{
  "model": "contrastive audio-text model",
  "dataset": "babble in 24 made-up languages, each with its own sounds, syllables and stress or tones, from a formant synthesiser",
  "train_examples": 39062,
  "time_shift_ms": 50,
  "n_mels": 64,
  "hop_length": 160,
  "input": "log_mel",
  "spec_augment": true,
  "win_length": 400,
  "tokenizer": "word",
  "vocab_size": 7471,
  "loss": "softmax",
  "embed_dim": 128,
  "encoder_arch": "transformer",
  "encoder_norm": "layernorm_no_bias",
  "encoder_norm_position": "sandwich",
  "encoder_activation": "gelu_tanh",
  "encoder_mlp_ratio": 4,
  "encoder_head_dim": 32,
  "encoder_fused_qkv": true,
  "encoder_bias": "all",
  "encoder_qk_norm": false,
  "encoder_parallel_block": false,
  "encoder_inner_norm": false,
  "encoder_subsampling": 2,
  "encoder_layers": 10,
  "encoder_width": 160,
  "encoder_positions": "rope",
  "encoder_pooling": "attention",
  "text_encoder_causal": false,
  "text_encoder_width": 128,
  "text_encoder_layers": 8,
  "text_encoder_norm": "layernorm",
  "text_encoder_norm_position": "pre",
  "text_encoder_activation": "quick_gelu",
  "text_encoder_mlp_ratio": 6,
  "text_encoder_head_dim": 16,
  "text_encoder_fused_qkv": true,
  "text_encoder_bias": "all",
  "text_encoder_qk_norm": false,
  "text_encoder_parallel_block": false,
  "text_encoder_inner_norm": false,
  "text_encoder_positions": "sincos",
  "init": "small_normal",
  "residual_init": "none",
  "optimizer": "adamw",
  "lr": 0.0019,
  "beta1": 0.9,
  "beta2": 0.999,
  "eps": 1e-06,
  "gradient_centralization": true,
  "steps": 12100,
  "batch_size": 256,
  "epochs": 79.3,
  "lr_schedule": "linear",
  "final_lr_fraction": 0.1,
  "warmup_steps": 360,
  "weight_decay": 0.0
}
Rows from block 4 of the audio encoder of a small contrastive audio-text model, named by matrix and row number. Rows with one number belong to one neuron. Each number is 128 + 32 x the weight over its row's rms, rounded and kept within 0 to 255. All counts start at 0. Numbers have three digits each. After the name is the row's rms in percent of the matrix's.
After each neuron's rows are labels from the 100 clips, of 14848, where the neuron reaches its highest value: "peak on" is the class under the peak. Only what is clearly more common there than usual is listed. The data: babble in 24 made-up languages, each with its own sounds, syllables and stress or tones, from a formant synthesiser. In brackets: how many of the 100.
# fc1: MLP up (encoder.blocks.4.mlp.fc1.weight, 640x160), inputs 135-159
# fc2: MLP down (encoder.blocks.4.mlp.fc2.weight, 160x640, transposed), outputs 135-159

fc1.296 095:122166115158165101123139110103173120096155113095113111086121140104174082105
fc2.296 069:109138188166105156072148142123176184116107132109128091137102151155146116086
peak on: /tʃ/ (71)

fc1.278 106:138146093132189089135151132115114109110129114123109127139093134137161157075
fc2.278 098:127121149192132108068160136136157132160123098044107090103093173112126150105
peak on: /tʃ/ (40); /ʃ/ (33)

fc1.356 107:090106128197147132138160152100141107125103140124164120088147181141154160157
fc2.356 115:106128086019119161210111141135077155117098134236169137155169105090107118107
peak on: /ç/ (40)

fc1.309 095:093133151106161146123147086138112093141089155157121126063174135122116180140
fc2.309 098:109101138023145175171141143116126179083117129246110166147153141105128140141
peak on: /ts/ (36)

fc1.57 121:155118075105188103104143127143117142105133118104114140097117145129123143086
fc2.57 097:137101172171149091079170144122156134153144109107146119074104170105146145110
peak on: /æ/ (32); /ɛ/ (30)

fc1.69 089:101116137056113144149104157101109157068132101164152148066125115131110148138
fc2.69 083:121149150064160126097077150143128080108125134170131144103130132092127109100
peak on: silence (99)

fc1.135 112:150155113115188093125096195099090118160142073095101125141123109090174172130
fc2.135 112:156119118155129140086124143157105147174143141044100085175089140152115160092
peak on: /i/ (40)

fc1.582 084:151149227105123136124153124162130129103126121147117126071206135105107107147
fc2.582 080:093133122002131133171128115109112132090127141218116152153177152113125154158
peak on: /ts/ (28)

fc1.369 104:152137119147189114136146164077122115123120115099126129101116163136131172058
fc2.369 089:124097167163124115072169144131151149145134109054131087119113144118151145112
peak on: /tʃ/ (43); /ʃ/ (34)

fc1.139 109:137206087107141091128128107155157152097123066123143159150137145132089124119
fc2.139 102:166141184184150094067158157134172094146137118122168134077102159114136111089
peak on: /y/ (26)

fc1.232 113:152166141142199122096118182057112113177155159115103104142121110074191171134
fc2.232 105:140105119166111147058114125149094146189122142034094089173089144132103128146
peak on: /z/ (36)

fc1.532 111:156155098144198107143122140071153112119159146134078160102099108137195154128
fc2.532 101:111112126186107132055133131145134148151146119033109076144093136131127100114
peak on: /ʃ/ (50)

fc1.499 145:166143124124174108123122146106163110121155092096118180112093153106148146086
fc2.499 124:153126139201135095051149118120149124172147116038094096127087142126128118131
peak on: /e/ (27)

fc1.514 081:117148199090099148132106063088144135074134113131132149054133125147101119146
fc2.514 070:154119159058146088146110095127155079073129158171073153145122177102114131126
peak on: silence (99)

fc1.17 101:165185113110146075101135124090145108089170128104098164094086118137191108116
fc2.17 088:110111176207113101060160112136141134171121103006089081105088150128130110124
peak on: /tʃ/ (38); /ʃ/ (31)

fc1.371 105:135120105117162130128129116131123137099118110097137142139097196128125107049
fc2.371 075:132092169149142082073180148111151146147142091112132129089132135093168165160
peak on: /ɛ/ (37); /æ/ (30)

fc1.237 123:162130139129170093129103152114175109108156093127104167162081148110101098088
fc2.237 110:142106153241118076056144112138141095181149114044117087107113147133127138129
peak on: /æ/ (48)

fc1.490 110:128118106132199115124153120132142093098110134129099145172151179127116138082
fc2.490 079:128083136138149104102160178110143163169114093110159126093140162091156159117
peak on: /æ/ (42)

fc1.226 159:178142139124157124090106148105173112115170085102103158150054150114122118109
fc2.226 131:156121147255119079071134121127136118172156096030100086124093145133116120152
peak on: /æ/ (45)

fc1.462 096:146090166049091206186120188124112176071121191146141101128157114101196126160
fc2.462 089:083136124067121136149099121151114122097108140189177185094178118118114139125
peak on: /ts/ (30)

fc1.605 115:120157160156080118115150085126158130107134135139139109111138082126122085105
fc2.605 097:160139173170123110123178074110161085114122131108103101114138119138150120138
peak on: silence (99)

fc1.216 115:139144132142110113126090138126194117093187060078129102121136089100147069124
fc2.216 142:166148195215153102108168118102142101164116125060124118099100138125138132069
peak on: /k/ (34)

fc1.66 103:160156089110172110131116140074102120202174151124084112173131114099156161106
fc2.66 098:116128151199119106053130136184106136186138130006049059157080147133111118117
peak on: /z/ (47)

fc1.526 103:130165146140099137099075122154172115131136118118151125098165111086117116101
fc2.526 083:178147145089148137099184126120120089179120163129135095170106114128132139068
peak on: /ts/ (56); /s/ (26)

fc1.34 115:119128120149147107129113112150175126103129089129083157151135129125078110114
fc2.34 109:168102164247135077043128140118184066182148113086135104081105148105128123137
peak on: /ɑ/ (28)

fc1.481 106:108156122089132144109088087143176094086142137138134123060183136112135135117
fc2.481 096:139112133068130158143153116124121123168094145188148106160127139094128135077
peak on: /ts/ (51); /s/ (37)

fc1.533 121:121133139123106129098109125165179108069171089106098098105123098102130080127
fc2.533 124:170133186167133120089179105098133090179101141064146088114117117110142110088
peak on: /k/ (27)

fc1.240 087:108113176071090147113106094147114124074117116128132150081161121150098086083
fc2.240 081:180105169080114107157141115157118061141116176132114115160107121122124123073
peak on: silence (99)

fc1.638 094:109111121083125129124148121127149156085085166129138192173102157136102109122
fc2.638 088:134115094100170110091091169131157063126138139207111102155169143088115139139
peak on: /ɹ/ (29)

fc1.603 112:156151111188119106115122115113166099124196122141102132077084060104175116142
fc2.603 099:125117199212100091089155101139105153171133112000089098128105118150115083136
peak on: /tʃ/ (26)

fc1.579 103:124183121121120107160150098143157134053128089114101137110153148123090119094
fc2.579 097:155115184179178106075155160108187095140141112126150131094113161101152133104
peak on: /k/ (26)

fc1.84 068:140129171092063104128096122170121118111085087075151103101142132099140096065
fc2.84 072:146120189104147132129181133139119085123115182092111113164099151132123150061
peak on: /tʃ/ (51)

fc1.287 075:083121173133080166112151096141163124142121139113145138031197138102126150100
fc2.287 070:152112217071160171169133127131105112085128148137101125150121146109118147133
peak on: silence (75)

fc1.72 106:141123149179148113129134068104133118127117183164102131070091165141131108114
fc2.72 086:075136144170098148078137129107172177115125126085059098131145114099130079168
peak on: /ts/ (51); /s/ (36)

fc1.312 114:117166164176081104103102101151195112126130077098150086143133062105148060093
fc2.312 115:159164203218135106102174101120137104155118145043106105110110137139162106086
peak on: /tʃ/ (51)

fc1.219 100:072112108144143144172092138117089132157095165107164131120108159145136196096
fc2.219 107:102123069006137159187110150114102159126105137255142139147160124126128151132
peak on: /ç/ (36)

fc1.516 079:109113116095121106142149032147078163139103176134134101079146119093116170130
fc2.516 074:089145140073152152161152147127109119085113135203139164143164161120146144152
peak on: /ts/ (32)

fc1.357 095:163055109087126105118102195094140142147182132135108172192098148124068112174
fc2.357 096:155139138230107082083075135151145084176156112028126092102123129096099105108
peak on: /aʊ/ (30)

fc1.171 117:136127104117153132142139153087112123117115109076156146128096177112119101091
fc2.171 086:122082184169147120076161145108128161138141114091124091101119158128157153126
peak on: /e/ (29); /ɛ/ (27)

fc1.281 101:146109153157163111127115116079160129087145167152099137053118164101173127082
fc2.281 087:069109149149104148064140137150123155139139099049065075159122109111127089155
peak on: /f/ (25)

fc1.428 087:105146150073124135193098060123130147139089182139151133090116101141109193148
fc2.428 087:126143104041138134170131122141122129094107149233107150148152092087117105167
peak on: /ts/ (32)

fc1.208 113:149132121139160109146147146137109120087137088099131202115108182147118128099
fc2.208 095:131098164220134093083165124125129148139141093044109089107099135128148129111
peak on: /ɛ/ (26)

fc1.604 087:100111191126100123188183138115121173133077131156139130058202154140164095135
fc2.604 084:100120166035110189180113154127113157069101134187147146160161126087117101108
peak on: /ç/ (33)

fc1.2 096:163148154139074102083130111183153070183103136091139092158131111141126109115
fc2.2 091:190144148113144155162180117140089086149112192108145123186105125138124160058
peak on: /ts/ (35)

fc1.32 102:124108153149063139116138053143163114109122138135139108064115097139112063088
fc2.32 093:118160189205115096102167075116170105116127112095114103113148118136151111194
peak on: silence (100)

fc1.420 097:103131135149121093141119091079108111130133206125103112088112158109151145110
fc2.420 075:080111122081140176120121144099133216111119118125077086180161124120135085145
peak on: /ts/ (51); /s/ (40)

fc1.485 122:098108124176156149154181131118062123184087166111188106121109171143126148140
fc2.485 127:107133049040110162222119125111110172091104122228184172113166102150130168120
peak on: /ç/ (40)

fc1.285 084:090097154068097188149117113114151116081085148113136138122122137088084115120
fc2.285 075:109138139078144134160095099101115118083101146199127163145173148102144130102
peak on: silence (92)

fc1.478 098:133133091119141118130119105151176154111166095147083182187124125093074145102
fc2.478 090:159094158236126080041123126126183035162138095066117095088108130092118112112
peak on: /aʊ/ (29)

fc1.541 100:117148109153152126105107092113129102056147128130097118090127146124167085083
fc2.541 077:103102136131121173087169127105138176131116160133138115137127135097155143130
peak on: /tʃ/ (53)

fc1.519 083:124128106110177131133163117123151152126134103122120130140142198121109148106
fc2.519 065:137079170183161087078169157107151142166144118131154091101145171091150119131
peak on: /æ/ (52)

fc1.465 086:081104088117145170135071105079141165066146223135100150063136137160141090120
fc2.465 080:101117144125139107058114143113178162131152080073056130133159119082131064193
peak on: /s/ (31)

fc1.28 104:172159127145173112109103177098114125222181121119083118159112082119174162130
fc2.28 097:122115141215123095096121111160083147179151131000060074157088140157098124139
peak on: /z/ (32)

fc1.545 136:137108147150083113073073143124205125083190103095123109134104126093101093110
fc2.545 122:149134188247121084091133113133148100169145115004082081122084124129131103125
peak on: /aʊ/ (31)

fc1.466 096:134140096110185124143143105105137135127138099150104156186111157146137103122
fc2.466 093:111141131182123106028122141175187109182140120062084077104114168104094117140
peak on: /ɑ/ (43)

fc1.5 141:172137168150109117073080144088201112107188105120102130130081120095118091129
fc2.5 118:161119160249121081080153107128131088168140112000083089113089106144141106147
peak on: /aʊ/ (25)

fc1.319 115:123140110118185118147138171136159118102131117094151113111085190142118109064
fc2.319 091:144092178125160113083179164109120143113135122146132128090125150117174180126
peak on: /ɛ/ (30)

fc1.534 104:151147110149170106129124127111124126124109101088117119102127132118185138087
fc2.534 093:115111151147148149076142141130138165134134110047109093124094151131159163095
peak on: /tʃ/ (53); /ʃ/ (27)

fc1.408 102:114062134156114136081114112163197112092195117116104139112092151124085121148
fc2.408 110:169120160255140069094109115131177073161169102041094088092107118109124092133
peak on: /ɑ/ (28)

fc1.331 099:094139088146131085137102132135131117144092064116120151194136110109111095091
fc2.331 080:182136183180153110059150148098156094126138125117169147092140153124152158117
peak on: /y/ (31)

fc1.295 103:124168123094125105129090174143177182143158047127132130177143083137137072168
fc2.295 093:154137162177167123065127148134134102146144120065120088119071173102127120061
peak on: /y/ (32)

fc1.321 114:139087162120145117068092122128198112105188109139096186110075140118105091131
fc2.321 120:150120171253128076088113115124145069177160080013095072106099124108132111139
peak on: /aʊ/ (34)

fc1.111 085:121146157070104122119113080158134132071104116122107109067109109112097120095
fc2.111 081:168139153078154132115136139142140075158113186164145139152132122101132132089
peak on: silence (78)

fc1.158 084:166124090168171123172147162113127118096108125101099127081092154143155151088
fc2.158 073:086117182147099105071139143139138165144140074036111079144123145111136128146
peak on: /tʃ/ (28); /ʃ/ (25)

fc1.192 090:158153110094096145150150129125042126188058159131155093167201103144091149131
fc2.192 093:085128111020129160164096128137128139081119140235166166099176135136103130136
peak on: /ts/ (32)

fc1.244 159:172163149149144118086094131092167109104146106104100129161081113080143094112
fc2.244 125:166127148241109081084147112128135105172144110022098080118081132121137103146
peak on: /ɑ/ (58)

fc1.416 098:126155170127096139110129115144158092075111103123139091098137133073155133103
fc2.416 093:166128152069133147135173140132131113169105164144152089186135115096126147085
peak on: /tʃ/ (61)

fc1.245 077:092119104138131116122132084099119086142114170116111159047170104144108175082
fc2.245 067:141130186067139174164160151130081160084091147166148134144116134116139146085
peak on: /ts/ (29)

fc1.424 110:184196116127182084136109193083130121148147135140092121169098124108177170120
fc2.424 100:122099130170107127036127143173083137207109153015097077155099123131080144109
peak on: /z/ (37)

fc1.109 093:119121135082117170150145222093097165083140169130131124083182131161118086128
fc2.109 082:096096130055119164160095158131116148081121129188172139141144103107122077091
peak on: /ç/ (27)

fc1.403 106:151136155104131132122090106121199128098137100118103164147087133117109122124
fc2.403 107:148115142255110064056143115146150072190169103000084092104097126122121123149
peak on: /aʊ/ (25)

fc1.182 115:124164149131103096085107062149190102135102124100118100124168085113112117100
fc2.182 100:167156150129128091129208107129122112172109155106141112148146078132151144119
peak on: /k˭/ (31)

fc1.448 110:126172091122164100145151105140119139139140084141112159167138134145122138118
fc2.448 086:169143188175182129074128181115163131131141111151162125099107156082156138113
peak on: /y/ (34)

fc1.359 084:059168137077129154109107097116144145085140063125144144021121159134120137090
fc2.359 082:143118182151147139119099128100143080084142147160144140133098129129152136068
peak on: silence (86)

fc1.624 136:145096156133116132061069135127192113093188085114116118137093118095077085126
fc2.624 132:163115177249126073084112112147146082165173109017075087113093126115118107113
peak on: /aʊ/ (32)

fc1.147 096:184180111118153088123129129086122139189154141158104134199109148134120150107
fc2.147 099:121119150200115096055134145196134115178147129031048073154082139140094103137
peak on: /ɔ̃/ (26)

fc1.228 111:179159106108159089128121148110140123062193072132103169113122100151159120120
fc2.228 106:136123161184132091050158125136128125182142132036085087154092139124121119089
peak on: /k/ (29)

fc1.19 108:097141141139155106117135151125118124132125108069150145167094176123115134048
fc2.19 084:112087169134177094072175152124135178152128096100139093129104180124154174130
peak on: /ɛ/ (28)